{"hop_length": 160, "input": "log_mel", "win_length": 400, "norm": "batchnorm", "kernel_size": 3, "stem": "single", "beta2": 0.999, "batch_size": 64, "weight_decay": 0.5, "adamw_weight_decay_other_params": 0.01}
Rows from block 4, named by matrix and row number. Each number is 128 + 24 x the weight over its row's rms, rounded and kept within 0 to 255. All counts start at 0. After the name is the row's rms in percent of the matrix's.
# weight_ih_l0_reverse: GRU input weights, backward direction (gates r, z, n stacked) (model.rnn.1.rnn.weight_ih_l0_reverse, 576x384), inputs 128-255
weight_ih_l0_reverse.545 089 [148 123 130 121 106 165 170 148 139 147 137 152 128 106 146  88 155 129 107 146 124 122 125 113 105 103 150 129 158 124 126 178 162 110  83 147 122 150 126 143 148 113 120 112 128 123 116 138 171 109 141 167 126 141 156 128 150 157  89 114 149  88 158 119 148 136 126  39 131 154 133 137 117 143 139 121 129 120 120 124 113 151 147 131 126 126 127 119 132 136 142 170 128 114 187 130 139 184 131 174  96 142 110 129 139 128  97 111 155 163 115 137  83  98 133  98  94 161 151 128 143 102 167  92  90 125 150 122]
weight_ih_l0_reverse.546 092 [165 109 128 177 148 160 131 120  87 111 143 128 146 107 102 141  92 159 156 138 147 151 102  85 137 140 113 131 109 119 130 137 140 109 127 123 148 122 123 109 146 131 132  81 125  82 124 152 142 153 135  99 103 144 132  91 114 100 108 105 177 110 184 154 126 118 147 129  85 108 128 146 141 129 112 124 175 121 135 121 138 113 140  99 123 112 118 123 108 103 189 149  93 106  74 161  69 152 147 110 164 146 126  85 146 136 100 143 142 133 161  94 164 125 136 122  84 131  65 112 131 132 126 134 110 149 154 101]
weight_ih_l0_reverse.547 091 [154 128 127 193 129 126 100  77 119 137 139 148 113 125 131 144  63 145  76 122 117 114 116 114 153 160 136  80 155 159 115 107 118 141  85 145 137 162 150 112 118 152 105 129 119 134 139 154 127 124 117 138 104 158 144 138  82 141 113 153 138 110 151 124 167 124 141 132 102  74 140 110 137  99  96 128 133 118 123 151 177 138  74 132 172 111 115 161  90 125  89 107 134 168 146 111 140  99 150 121 135 130 128 115 129 134 130 114 106 139 101 146 110 127 115 148 140  96 129 160 161 143 155 125 154  84 130 154]
weight_ih_l0_reverse.548 089 [103 162 114 153 106 131 134 114 115 111 128 149 124 108 156 116 119 154 102 127 153 109 146 111 136 111 111 157 141 116 135 132 174 153 116 124 131 155 103 132 153 140 127 175 106 132 120 153 123 161  97 109 149 116 119 135 116 128 144 117 130  51 121 155  83 118 114 118 133 142 142 127 131  80 157 130  88 123 128 136 133 130 168 155  88 130 134 134 132 127 162 113  81 101 118 159 151 114 164 127 151 138 150 113 158 159 167 118 184 157 159 150 161 136 120 147  95 159 131 122 106 133 140  72 119  83 106 123]
weight_ih_l0_reverse.549 092 [ 99 120 104  84 157 150 127  79 111 127 124 140 116 157 135 116 141 124 118  94 133 126 113  89 140 142 129 102 116 104 165 126 114 141  93 112 106 108 135 100 156 136 108 151 147 137  72 143 129 174 129 131 113  83 164 132  84 162 134  91 137 121 117 138 110 114 145  92 112  98 130  91 133 128 153 161 132 128 142 137 157  89 132 138 156 169 161 174  97 176 139 117 174 141 100 108 123 157 128 106 185 130 108 119 131 138 146 137  97  98 117 102 151 136 140 146 130 110  93 143 144 115 108 143 116 170 105 125]
weight_ih_l0_reverse.550 091 [134 148 126 132 143 142 125 103 141 150 142 165  86 148 150 111  97 129 159 150 136 120 125  99 135 130 122 129  87 101 120 133 122 186 112 172 111 169 157 137 136 125 121 129 164 184 122 120 112 108 136 160 151 126 102 141 102 121 102 147 141 169  86 145 102 164 151 133 175 173 151 119  81 150 121 148 129 149 101 112 133 154 124 147  68 118 170 123  65 111 152 140 130 114 128 167 154 146 127 104 135 137 126 116 164 115 109 122 167 108 167  84 160 164 121 116 126 134 142 108 150 148 125 161  90 119 144 128]
weight_ih_l0_reverse.551 090 [119 141 149 135 156 146 162 121 100 161 147 142 160 134 105 145  98 142 170 163 120 113  85 149 137 153 118 108 140 138 127 145 140 200  99 123 134 116 108 154 124  78 136 145 126 126 139 129  98 126 152 138 131 161 135 157 106 130 127  84 124 121 147 145 116 137 146  85  44 118 118 138 160 158 116  97 116 120  89 126 125 143 119 129 158 112 140 155  70 146 132 181 196 112 138 120 113 108 131 128 141 115 155 165 127 103 110 137  80 140 132 117 137 133 132  79 104 114 108  97 133 105  99 124 163  73  91 149]
weight_ih_l0_reverse.552 084 [103 136 126 132 175 106 117 128 102 151 140 123 117  98 108 140 160 112 115 144 137 142 102 152 157 169 119 145 151 165 143 128 116 119 125 155 129  99 103 130  96 159 124 172  98  98 131 104 141 118 115 179  99 118 143  97 116 136 131 149 108 135 125 146 145 114 108 131 142 113 101 112 101 115 122 122 127 161 159  97  91 103 173  98 117 137 146 113 115 161 184 123 147 108 134 132 153 102 125 110 141 121 110 150 148 104 132 111 136 131 136  93 138 112 127  90 165  93 118 100 146 115 144 153  97 108 128 128]
weight_ih_l0_reverse.553 105 [140 158 124 133 130 124  93 163 180 104 132 127 136 159 140 153 142 123  98 105 108 129 161 130 125 127 130 143 156 119 165 135 111 152 133 106 105 120 112 138 117 137 118 110 145 150 127 140 131  78 132 143 173 142 120 116 141 114  91 106 187 155 118 141 101  77 114 145 170 125  94 129 140 156 133  91  81 123 138 105 165 150 126 159 190  93 120 121  79 158 143 164  95 132 129 114 157 174 159 126 107 122  83 119 122  87 108  95 129 137 103 151 114 120 129 139 111 152 124 118 136 151 184 117 125  94 153 103]
weight_ih_l0_reverse.554 088 [ 95 123 103 129 127 126 142 120 141 117 163 120 145 173 129 161 136 112 142 124 110 120 153 175 147 125 114 120 135 127 118 102 139  83 104 145 105 153 136 141 111 141 122 136 138 129 118  90 115 102 138 128 111 156 120 155 153  90 126 138 110 158 115 114 165 164 101 155 141 166 144 164 147 136  90 105 168 125 154 158 103 148  91 174 126 141 131  95 155 113  98 107 179 139 110 161 129 121 179  83  95 108  85  70 147 148 134 119 133 164 159 129 117 146 159 121 101  91 164 118 126 131 136 169 145  89 149 137]
weight_ih_l0_reverse.555 090 [167 113 123 121 142 176 154 170 144 131 106 132 110  84 125 132 128 136  98 141 155 106 116  94 173 109 124 168 127 125 142 101 127 126 154 124 167  90 118 123 125  84 151 127 116 166 127 136 153 156 108 146 135  95 146 127 143 175  62 136  90 192  99  82 137 122 110 145 151 128 104 147 161 138 171 127 140 135 132 133 129  90 155 116 158 125 170 110 152 118 102 139 127 120 110 122 145 186  87 177 176 122 163  96 186 150 142 144 145 142 142 143 115 147 142  76 113 120 161 153 107  96 142 120 119 155 145 112]
weight_ih_l0_reverse.556 093 [101  78 155 135 172  91 124  98 171 155 134  99 104 158 134 143 135 127 139 120  92 157 127 127 167 142 150  95 123 141 130 166 145 120 163 103  95 174  99  90  70 147 149 138 122  98 150 133 161 103 106 137 129 124 174 110 112 148 131 138 116 129 148 142 108 111 126 130 144 128  97 156  94 146  94  82 107 133 118 115  93 177 162 133 160 118 179 157 161 151 120 109 144 118 133 148 138 129 143 116 101 110 129  80 155  89 122 144 154  73 147 155 157 159 113 156 122 116 131 155 131 103 117 142 135 125 108 144]
weight_ih_l0_reverse.557 093 [123 127 126 137 103 124  92 141 130 149 133 131 161 146 117 138 121 158 170 121 166 118 145 125 117 128  98 170 119 122 138 156 164 136  88 187 106 138  91 120 114 169 127 146 169 119 123 158 168 132 103 121 107 148 148 143 104 122 167  74 132 182 108 127  99 127 126 121 106 161 174 110 122 114 149 160 164  91 147 138  88 131 162 143 143  86 147 144  71  51 140 131 164 117 132 122 137 130 109 153 110 142 152 123 106  83 137 124 145 113 149 129 132 145 120 149 132 143 132 148 129 124 104 158 107 139 171 145]
weight_ih_l0_reverse.558 090 [154 119 135 158 112 207 101 138 113 173 141 102 118 149 154 145 122 135 120  87 130 146 159 132 141 121 141  69 118 111 151 126 120 108 143 129 151  84 115 113  91 155 151 150 173 129 156 125 157 131 117 116 137 144 141 112 108 104 140 135 156 202 129 143  70 140 139 111 117 150 100 114 116  88 145 110 127 134 119  96 136 124 110 136  96 156 122 115 101 148 156 144 112 144 107 122 175 124 112 158 121 109 136 161 109 125 138 134 142 163 125 168 110 140 161 140 153 148 110 115 176 142 174  96 117 147 108 126]
weight_ih_l0_reverse.559 090 [137 160 158 123 110 120 138 106  78 117 122 134 132 121 101 145  89 148 160  95 140  98 117 143  97 117 122 166 154 118  78 150 115 137  82 182 102 114 101 115 154 167 129 141 141 142 121 106 159 149 114 106  90 130  95 125 118 151 148 100 125  99 118 160  83 126 130 117 154 128 132 136 118  55  94 142  99 174 138 152 124 107 182 112 136 114 171 127 122 115  98  90  97 111 106 146  97 135 118 106 134 164 107 168 133 130 126 102 148 129 128 162 143 130 143 165 117  87 133 158  99 105 160 123 151 112 129 131]
weight_ih_l0_reverse.560 086 [142 144 117 135 103 156 148  97 109 148 175 141 146 135 101 151 158 147 138 124 130 147 164 132 128 127 142 113 126 109 166 125 144 118 181 108 150  64 140 126 142  70 165 145 116 146 124 136 152 125 159 143 130 114 130 100 122 150 111 123 171 164  96 148  98 101 148 167 112  95 132 129 110 185 146 121 139 129 147 107 170 169 161  89 127 169 141 105 193 132 120 125 130  84 136 108 137 119 167 120 154 147 112 128 133 158 144 147 147 118  95 101 171 156 142 129 111 115 119 128 123 121 126 153 143 105 137 130]
weight_ih_l0_reverse.561 091 [108 138  67 168 135 102 142 164 144 170 105 117 143 128 125 108 141 104 103 134  79 158 105 173 107 133 119 156 133 146  94 126 121 105 122 158 104 113 136 119 106 136 102 126 110 117 170 105 130 126 120 130 110 160 127 140 145 101 141 139  85 107  91 105 134  87  76  87 128 130 128 109 107 143 137 147 197 153  93 103 120 141 101 135 130 141  62 145 102 136 110 144 165  72 165 114 135 107 144 134 145 122 128 127 113 126 155  71 161 132  94 123 135 122 121 128 124 124 120 154 145 134 106 140  74 127 170 124]
weight_ih_l0_reverse.562 084 [122  82 106 124 155  72 131 117 147 157 106 118 109 120  87 154 112 129  74 119 180 134 141 118 112 123 107 166 159 136  85 165  99 140 100 116 120 164 125 155 126 116 142 147 108 152 109 109 116 140 149 133 158 129 136  98 124 106 150 133 149  89 135 105 168 135 113 117 120 143 118 101 124 134 121  94 148 132 131 135 154 100 106 123 186  86 146 153  90 172 162 144  85 129 173 165 138 187 122 115 161 157 114 146 125 106 125  96 167 125 149 145  93 139 150 127  83 149 145 122 129 106 112 152 123 117  96 112]
weight_ih_l0_reverse.563 089 [147 118 119 126 109 152 143 135 156 133 153 115  75 125 145 120 135 116 136 145  89  96 136  93 116 128  95 132 108 120 116 147 153  93 124 120 122 124 109 113 107 121 142  90 121 141 138 124  86 181 155 107 117 141 127 118 148 121  91 129 120 139 157  81 124 137 117 157 132 153  99 156 137  63 149 112  90 162 159 148 160 107 168 133 147 120 103 159  87 146 121 127 140 152 109 111 122 146 119 148 151 115 105 163 118 148 137 186 142 158 122 165 187 126 123 129 121 153  97 128 184 101 120  91 159 132 127 126]
weight_ih_l0_reverse.564 081 [151 102 115 127  96 112  85 146 141 161 136 157 142 104 122 136 121 144 131 134 139 105 169 135 102 145 119  99 126 117 109 141 118 129 142 123 162  77 171 127  98 173 137 116  81 118 100 145 160 126 101 116 152 112  91  93 122 133 149 121 113 165 138 122 142  77 109 145 101 127  83 110 117 163 176 179 188 140 107 122 121 134 116 144 135 118 124 103 148 149 133 133 197 147  90 138 105 158 103 108 170 138 122 110 154 120 113 133 111 119 118 123 168 104 155 114 137 119  91 104 127 121 114 139 111 159 130 113]
weight_ih_l0_reverse.565 090 [128 141 153 114 134 135 133 123 153 143 157 134 126 134 126 125 121 140 133 106 159 150 172  76 125 144 109 116 161  90 123 114 141 167 154 102 149 128 148 128 143 116 109 155 116 155 129 135 111 131 104 136 135  98 159 132 154 185 103 157  87 159 124  99 187 126 123 101 125 160 133 112 161  87 173 117 137 101 102 175 177 147 112  87 134 125 126  96 163 108  92 136 163  89 131 118 157 178 136 170  96 134 116 200 109 110 113 100 112 134 137 102 132  81 140 152 124 168 113 172  90  97 160 119 167 124 148 130]
weight_ih_l0_reverse.566 091 [112  92 125 136 113 107 109 100 141 125 163 126 193 107 157 104 120  99 124 140 128 113 150 114 162 110 146  95 122 154 116 178 111 105 116  84 127 124 155 100 104 123 113 138 141 135 123 109  98 136 137 145 142 137 115  74 149 109 127 187 181 141  98  87 104  96 156 104 139 156 130 127 108 130 112 144 118 116  94 179 125 116 124 147 133  91 106 145 116 115 103 102 152 102 103 141 134 148  75 150 132 190 114 110 132 113 159  93  94  88 135 114 134 129 147 157  85 173 122 105 128 132 161 113 139 123 124 117]
weight_ih_l0_reverse.567 086 [104 150 129 105 105 143  77 114 113 130 149 112 119 154 167 122 153 133 105 110 144 118  99 117  93 100 126 164  98 136 124 117 112  99  78 169  98 146 158 114  98  92 150 143 130 102 135 108 146 139 131 161  94 130 159 179  72 139 124 143 171 144 119 138  97 118 162 132 142 134  92 185  95  96 109 106 119 155 125 148 151 124 135 145 140 169 152 112  76  88 130 119 137 141  91 118 136 142 145  75 103 145  99 143  86 113 114 139 106 117  91 105  98 119 127 162 124 113 161 134 101  95 162 124 130 150 177 163]
weight_ih_l0_reverse.568 090 [152 129 131 170 186 137 144  96 127 114 118 140 115 148  89 115 126 141  87 107 167 131  88 142 156 130 155 119 164 144  94 155 125 119 110 105 139 152 156 124 153 168 152 118 160 148 140 116 135 143 100 133 102 133 120  97 146 130 122 133 118 127 124  78  79 164 117 152 135 119 147 141 115 108 151 172 149 133 137 134 117 148 148 134 138 155  97 138 134 136 133 134 116 145 136 113 149 119 123 147 139 106 104 108 141 106 133 128 141 123 162 147  77 169  88 119 103 161 110 116 186 121 156 115 136 112 135 112]
weight_ih_l0_reverse.569 093 [120 155 143 115 108  88 129 120  87 162 125 122 105 139 116 129 142 133 114 161 149 132 142 109 107  92 145 151  95  91 125 152 119  84 164  95 123 135 114 133 136 150 153 131 129 131 104 119 107 100  99 114 172  91 102 152 151  93 143 141 151 187 155 139 131 131 149 163 142 127 122 109 188 143 142 153 129 144 110 104 123 158 124  99 122 161  90 140 161 114 123  86  89 122 110 172 147  99 115 127 136 128 149 156 146 163 148 153 165 137 137 148  91 129 129 100 182 128 123 168 107 102 137 144 158 140  88 135]
weight_ih_l0_reverse.570 089 [126 134 122  98 107 123 153 123 159 125 178  89 145 117 148 148 146 146 140  91 118 157 119 136 147  89  72 141 141 145 150 128 122 152 125 135 108 152 126 131 115  95 119  97 146 106 136 136 117 126 139 142 126 121 115 137  92 144 131 111 104 175 116  92  85 132  85 125 101  90 179 135 170 141 137 122 141 123 144 135 119 134 110  81 163 133 156 112 187 126 127 104 146  97 122 127 104 114 142 126  87 192 169 136 152 133 153 141  85 133 128 105 136 176 113 121 133 145 171 111  73 106 110 123  72 161 110 139]